Rows from block 3 of a small self-supervised image encoder, named by matrix and row number. Rows with one number belong to one channel. Each number is 200 + 30 x the weight over its row's rms, rounded and kept within 0 to 999. All counts start at 0.
After each channel's rows are labels from the 100 images, of 14976, where the channel reaches its highest value: "top examples" is what is common among them; "peak at" is the part of the image that holds the peak. Only what is clearly more common there than usual is listed. The data: scattered letters and digits in many colours. In brackets: how many of the 100, against the usual share in percent.
# convs0: first 3x3 conv (model.blocks.3.convs.0.weight, 128x128x3x3, each kernel summed), inputs 0-127
# convs1: second 3x3 conv (model.blocks.3.convs.1.weight, 128x128x3x3, transposed, each kernel summed), outputs 0-127

convs0.87,161,159,191,207,214,165,176,187,175,181,167,163,228,173,186,191,234,164,210,202,243,213,211,161,189,195,187,236,168,214,206,202,167,190,155,175,252,206,238,232,213,184,164,188,183,198,237,202,207,139,231,182,168,189,172,156,161,185,224,198,181,96,186,208,218,193,175,180,200,166,118,149,196,199,206,191,177,188,144,194,132,211,180,216,186,164,174,152,184,194,241,190,175,210,202,192,265,241,192,214,176,175,196,189,199,195,226,217,208,212,227,188,183,193,190,183,146,154,181,254,155,212,116,219,231,238,181,180
convs1.87,225,203,172,213,282,167,199,204,174,212,196,201,204,207,254,227,195,193,223,254,188,191,180,190,163,200,212,181,248,216,204,254,208,231,168,212,210,196,164,227,228,122,215,200,195,246,135,200,206,210,228,125,239,206,222,221,263,231,169,205,243,241,178,188,244,240,148,223,193,259,180,245,200,180,143,230,194,209,217,219,207,187,156,199,239,228,226,192,184,241,144,175,239,232,200,194,169,155,248,170,202,187,200,238,198,155,227,210,200,203,194,184,195,218,245,157,178,192,201,198,233,200,206,218,247,210,221,234
top examples: count: one (47 vs 17.2)
peak at: top left (27 vs 9.8); bottom left (25 vs 9.8)

convs0.67,177,184,222,224,223,210,166,158,140,209,168,186,199,164,188,211,226,177,188,215,191,245,191,198,238,206,233,186,206,257,167,201,199,209,232,195,196,209,140,180,201,221,199,214,179,192,217,181,140,155,194,165,160,170,196,184,178,113,213,176,191,166,207,157,213,211,221,228,138,208,191,176,228,233,214,196,245,234,125,199,186,195,185,201,190,235,229,202,197,168,191,208,230,237,155,212,206,190,186,217,168,139,184,243,191,217,206,165,232,169,200,191,211,242,238,239,197,210,209,225,219,205,153,251,316,213,214,248
convs1.67,167,147,162,217,211,199,205,178,196,181,182,201,162,175,190,200,211,205,168,166,237,173,175,172,179,199,167,212,228,223,206,208,170,179,222,206,176,221,180,174,174,227,203,208,172,247,151,209,261,222,216,244,221,230,235,194,216,286,240,257,157,214,192,203,187,242,249,192,271,179,186,216,195,171,260,202,180,219,237,240,197,246,236,180,165,202,220,249,239,174,223,219,211,279,205,227,228,159,220,235,190,217,200,190,221,243,224,239,201,158,189,167,156,216,197,242,197,198,254,161,176,193,166,208,156,183,231,184
top examples: count: one (52 vs 17.2)
peak at: top right (44 vs 9.8)

convs0.126,188,218,225,204,253,267,219,224,165,183,233,250,195,147,263,239,202,178,170,197,199,218,168,215,199,186,161,216,265,196,217,177,209,190,190,166,201,200,201,190,178,171,194,206,186,204,213,194,205,204,207,196,191,203,186,201,172,169,195,189,68,193,163,222,182,202,191,212,176,208,238,203,201,180,169,183,212,214,186,182,234,201,187,192,203,223,206,209,196,58,211,177,204,167,193,218,187,249,212,195,192,167,165,213,205,200,194,167,162,170,116,141,183,196,202,199,220,205,231,218,216,155,224,173,217,206,247,198
convs1.126,174,168,199,156,159,172,152,152,189,171,161,133,162,221,157,165,183,219,166,167,180,199,215,153,181,183,176,166,170,188,207,182,249,220,184,221,199,202,220,230,211,214,149,211,222,217,157,165,211,202,210,226,180,191,204,246,237,213,194,220,137,223,221,221,213,186,226,188,214,201,185,206,206,193,266,187,224,185,133,160,198,204,219,175,171,210,144,164,180,52,219,188,214,218,183,202,251,189,182,203,205,202,153,200,170,189,181,193,219,202,214,218,186,204,238,182,229,191,224,215,163,256,191,237,193,200,181,201
top examples: count: one (72 vs 17.2)
peak at: centre (34 vs 14.1)

convs0.77,185,211,227,223,173,211,197,213,210,218,147,194,219,173,232,193,206,189,170,237,237,224,227,201,202,194,169,173,206,247,206,228,190,198,151,207,200,197,187,218,217,247,171,215,205,204,228,224,201,134,213,232,215,193,197,214,216,205,180,187,83,134,190,203,231,216,260,224,214,244,199,90,203,255,239,189,209,171,174,229,215,201,211,187,202,209,202,159,191,166,151,187,147,242,200,184,189,221,213,206,174,164,136,210,211,195,201,185,220,202,230,216,214,181,196,248,179,156,188,266,207,177,121,203,214,196,194,219
convs1.77,206,252,217,232,263,202,194,258,212,230,170,215,159,170,204,224,212,186,227,157,165,168,134,167,162,237,201,263,228,240,176,173,191,191,186,218,258,216,221,225,158,220,214,197,173,194,218,187,186,238,186,182,155,199,221,234,156,236,236,226,162,199,211,194,211,184,145,218,260,169,235,190,201,208,188,194,202,169,216,209,207,256,153,204,237,201,216,221,236,214,221,232,202,252,226,206,225,174,185,174,245,274,224,172,224,225,215,180,239,228,256,236,163,182,169,191,225,170,141,196,228,198,184,219,157,190,196,205
top examples: count: one (73 vs 17.2)
peak at: bottom left (27 vs 9.8)

convs0.124,191,251,270,186,177,167,231,205,207,219,203,190,171,180,164,205,266,251,178,173,193,164,174,198,216,198,239,182,210,261,208,196,205,205,233,192,223,233,186,147,223,263,248,185,206,241,149,215,215,198,179,228,200,194,193,142,160,223,193,202,183,196,233,158,142,214,163,206,188,179,150,172,147,187,164,152,223,207,193,206,180,188,199,232,177,202,232,177,192,213,264,181,278,239,196,178,204,213,203,198,164,231,190,244,213,223,185,210,194,195,249,146,210,185,213,247,181,167,185,220,241,202,179,272,186,154,201,198
convs1.124,245,212,226,198,226,168,193,169,244,109,184,196,245,210,230,189,256,227,215,166,176,216,196,163,177,214,175,192,200,225,184,205,218,191,198,226,119,219,175,273,230,214,200,182,178,226,169,243,229,229,156,198,208,184,168,204,197,259,223,175,209,235,198,193,211,232,207,171,239,180,219,175,213,227,244,226,181,172,172,191,201,156,226,203,185,157,170,252,217,190,198,221,196,235,176,212,85,240,243,215,220,215,166,199,220,241,239,182,158,201,190,169,186,184,164,189,171,213,211,187,183,199,199,226,225,231,248,224
top examples: orange (42 vs 19.3)
peak at: middle left (31 vs 11.7); bottom left (30 vs 9.8)

convs0.127,184,147,222,197,221,213,198,175,183,198,230,219,168,198,192,226,183,175,282,235,225,190,221,188,246,191,201,224,184,245,194,199,181,198,233,203,145,217,205,201,194,135,138,189,160,271,198,185,194,190,185,189,183,210,202,179,123,186,222,192,214,171,174,136,211,195,161,204,266,221,173,199,223,239,257,159,194,241,255,181,177,199,180,236,192,213,198,197,181,152,192,183,203,225,214,149,181,183,235,178,205,184,196,114,230,200,162,178,233,191,144,191,208,202,170,230,184,209,195,218,204,247,147,164,237,240,208,223
convs1.127,206,230,196,197,166,219,218,193,158,261,192,188,196,215,196,157,165,221,178,201,243,216,154,197,201,219,214,196,162,205,253,274,214,218,164,238,187,160,190,214,244,137,176,155,216,270,237,202,200,236,232,227,195,190,214,231,210,200,240,217,192,230,192,219,144,148,200,253,170,161,159,183,193,202,168,201,232,160,217,159,177,223,225,190,189,157,197,244,176,209,213,198,214,201,156,262,159,184,208,238,273,223,188,199,198,246,206,185,218,210,202,216,215,266,203,220,147,195,215,187,197,187,225,229,244,162,251,192
top examples: orange (42 vs 19.3)
peak at: top centre (36 vs 11.7)

convs0.51,241,183,163,241,215,217,221,243,227,205,281,266,224,139,240,249,211,158,211,205,213,225,213,195,166,147,188,162,221,224,225,223,180,170,199,161,141,119,164,190,184,159,201,188,188,195,201,195,163,200,204,208,203,200,192,220,181,227,171,178,80,191,160,224,166,204,198,198,201,172,139,198,174,189,206,162,190,201,199,213,185,175,151,174,165,203,224,193,167,141,173,220,186,193,189,206,142,225,227,173,202,183,192,227,210,227,172,190,201,183,143,196,214,223,217,233,202,228,215,184,241,168,198,219,192,223,217,212
convs1.51,158,201,257,150,224,226,194,178,195,197,190,153,180,286,166,152,169,230,120,174,210,193,223,208,223,215,217,185,159,182,231,143,231,217,206,223,196,181,207,195,235,170,209,204,212,143,198,186,267,205,200,244,216,208,215,196,202,243,240,234,143,206,213,205,236,162,223,189,194,215,230,166,229,168,247,202,208,192,178,149,237,233,203,199,213,213,236,248,210,126,248,166,216,252,197,213,168,203,159,193,167,200,213,208,210,184,169,176,240,232,205,213,216,195,228,223,225,207,238,177,209,254,151,192,231,188,224,205
top examples: count: one (55 vs 17.2)
peak at: top right (31 vs 9.8)